A small image classifier, trained from scratch.
Model: 6.83M parameters, 64-pixel images, arch resnet, norm groupnorm, activation silu, depths [2, 2, 4, 2], widths [64, 112, 192, 336].
Data: trained on short English words printed on busy colour backdrops, 45211 training examples, 15.4 epochs.
Rows from block 2, named by matrix and row number. Rows with one number belong to one channel. Each number is 128 + 32 x the weight over its row's rms, rounded and kept within 0 to 255. All counts start at 0. Numbers have three digits each. After the name is the row's rms in percent of the matrix's.
# convs0: first 3x3 conv, stride 2 (model.blocks.2.convs.0.weight, 112x64x3x3, standardized in use), inputs 21-27, a 3x3 kernel for each
# convs1: second 3x3 conv (model.blocks.2.convs.1.weight, 112x112x3x3, standardized in use, transposed), outputs 21-27, a 3x3 kernel for each
convs0.84 098:186078108115147132130093139096118124200131099097163061137144119143181160102131143115089063079122079097159158195091123091057100180092186120068190138096149175096120080165113164171123160174087
convs0.85 105:078191167119174098111090192111129147169095072147191143125157136159183147120098112120115127109158166108116116118143107106154123088189092062111108096125070114058165125175131129068126172152124
convs0.86 101:108120129101167139143125141098099114176128077090170067168132178135105100142107086101135108163043112098130152173149164170111156118119153121160156108104144187133125117098146102174070127080121
convs0.87 100:178085131182116104152110121138062107070074152151123106120089137119135107073189087138177117106115140112146083114157108143135175118097109145180149129174168063160117134114141102073118129123213
convs0.88 094:135195125141102164155082113090142122144055096181184032188169119093118081123101108144134194109169132077123188128177151066107115115116091117128095173139117176153113178110128147064075074153097
convs0.89 100:153171143097172170114097069116125090126118104091135142156098135133119167124154116146156125159129092109153083139130125170107156087104131139182190218128122118116132116156174092164158155072088
convs0.90 103:187163088205068115112157135160170115134153149150115156173157167122109156204114115134128132114159057087082152187185089145130136093099157098106120117158099150136132161086094113122102107089149
convs0.91 099:156054122102135147149187081115159129187179135168081098158093146127106099122092144168138083112144124103124196152151144145167205132137122129193127121133135127131119135146197127069068107059096
convs0.92 091:122136186154134153088082120131115110145144118180139089130082120108133205088129130128103095113123102104146146148107161089093133145100117101085095086109131160116084065137139093121104133073151
convs0.93 102:120169114152119131170150135169137071138152135140106124049078122096138149080100093144116102046070107131140091114125138099137167155095131115077122160213150120133136128105123141112100138097173
convs0.94 101:170094108139114117072098111127138126057120143092160168106147153125133133105149184114130092139175107156148124144093115124159162151134163094078147152136164126173165112152125157183111123197173
convs0.95 099:102124140159144186173144122117117128148075048102169073134119144073096150154154120094126148161121092096118174102092107125126105096125172091092112139124137128107135131146137095127129095178108
convs0.96 100:156148146168092115143130170081103116115131150120122130112113103177126118104099125156107099158160117141093154098103177130147176116118098135126177111141123087088173191191064166146125134063075
convs0.97 102:149141085147124151125175177130162119117122127162096153170153167135145133144101075076164126114104136081091131113091147160129161143227082155119137158119136092115096125122180082094141161089128
convs0.98 103:129166102122139108129177127102112145130142157084119111119141107161137086153065099152155154189152097158112164138115115131113165196058085158137117161155158080087130081089181144071129081123096
convs0.99 094:119137082164170155124115088107104135169161057060117169100141103196132140137148097084125101097134087089089115190143134097136141113155093142143075123119142140137129126148087111105074128090120
convs0.100 100:144147111105103087141148129105155097145134123058142153189139115109081153166066153129124133097122105131106102083162157153167160109128173108121104156183196148128154100076113118165140110120114
convs0.101 100:177200140159147116144056145088132173118118085129133177106111118081110138093077169160141139153127112099123104128156179164230091088149133107102149085099067144059155204191152131140137049143134
convs0.102 097:123160096175077099168143134101109180128142128098153108113173117121088152103121154111119080141154118113122104100092087059139117128081141163114125180159097094171131193114125123164101096124134
convs0.103 101:096089103169137070075091175144098114164091148121100083121100113116140093128138113148082136107208207154164147140124163080148173110112169147105136138134110146150164144109084126124109046145142
convs0.104 100:077135076186145102105142155162130145072135183125111112169110143172107121129139115154118101180175122137193132086112141086090165101093155120163136093132129140187121133144109127105200120170150
convs1.84 107:181148146166110124179167116104148079103120156091171155112093127182121147141163135126156101182095169081136066115040173141117182121102124130133121084182176144115092073098143121117091149142131
convs1.85 101:129128098091177087151158135105084167108102097110044200115184100084089166228094128113122135138091132139103138149143143136108108138139154100095132116096101126138110116132028130140139122122056
convs1.86 099:084125152152132141109116151180115131109130131114163115126177133123104122229189144120162165125106106158162129068104117118177165166143121117142118126166121152098077094119164081052087107130133
convs1.87 090:137097141134136092142113095134156168107178141167072054139102165120156190072131077161081117133112127131085139123141171131066155091078090123196164178126177097159099141158100086126061117175153
convs1.88 102:138082199143133096125143096132172120103091192184096091133196154097120075197112174046072128102124159203140090092094119128119168135173105152104181128115098115167130108111096172172107119124117
convs1.89 102:188153196109144147125156145139073136056177059114163161147131113141066165072146173138167094173127127136077076144159133127175100151115093131191153161147139120109122117122126090187099152171110
convs1.90 108:108151139091087128147100136183126099102089119119139112141160147184193159118100083118170164115118082104176088149056103021114117187133123155059105118196118138127134095184137100190124122150053
convs1.91 101:128182099145140163151161124105121128125133066157133102133121132116160063106088158124129193107060108098153192103159120119119097114103141126141124110115101126104096148128155142083143171134128
convs1.92 100:196133070114165098117126147150133115159140157056126137116157130108070130057147152125128137165097103194134073083135090110178135135142121114085085085113111134194098117154125124169108105081118
convs1.93 099:082122164144097152155150132066101162168175084063146165117207114156170168133131152152141152091152155159112108148098066178146140145075105189164073105146101150149111144098090090142163107119102
convs1.94 102:111150130154116105126119152172124140132095169151139138108093160108121169116112082179124161049094125124083101149124146150133155109100108118189122169140114136100154122133122078147080103152111
convs1.95 097:103089097130070083173117090150131090156102125144181138154181146165113080072077150087083123115181122063156143135125137165136129154120177090210107100135148174126153145116153123107113123106147
convs1.96 105:088119113124134176106118127114169114132167174064172151118172149155145101123127105173148162145111107134112143139092138102079151183083182160118119152144114129112148208080079114163106146116103
convs1.97 099:110140183146114115117118088175170145093144113138107125109138122099132082132106087094093115095089203105158162100074132169066174155178177089142125133198116129068151129095177118080134123168193
convs1.98 097:118143128069141153139131133082116162141125119130084104146080143130108125137185142127088098134128147147117170134112136144135138134077123102157131099146088188120156108211165118133084139103068
convs1.99 098:085150120189131131138140093129114126087139133162130169173158076109134116175147133172156160128146067062137147163120214148108127165162143178132132117157138145204095153190125174159132084137145
convs1.100 103:139067135156113155101123135110123120094108157143150137132107090185164118122127118166099091164110102090133145079162044146083143082116097144151093211168088148151120096128135114084112136118093
convs1.101 093:087138127156114085133132112146141150096094119066139091100158119096140095130151141081121088113132098201081144128120148046152117110137158088101107071099114139156139085162139149120165098094091
convs1.102 102:082168102114118122117099105141180176118146148065113141120128114206104155110156129159125135119128185106154147160151085094165142140100103096119183155151115099129120139134071165123155115152125
convs1.103 097:141155192168123078086083079156112135193168108130075091159166081125137103099114073104084139059094118101166211184124086151123137155052079122106154158110124109159136168130168136147181087134104
convs1.104 102:207106086142114126118137143147126095143124133155159097165115112094164137078129127113095161100103194202201168134171143157135101064082171100124112151168130115121123079120198153133117155115108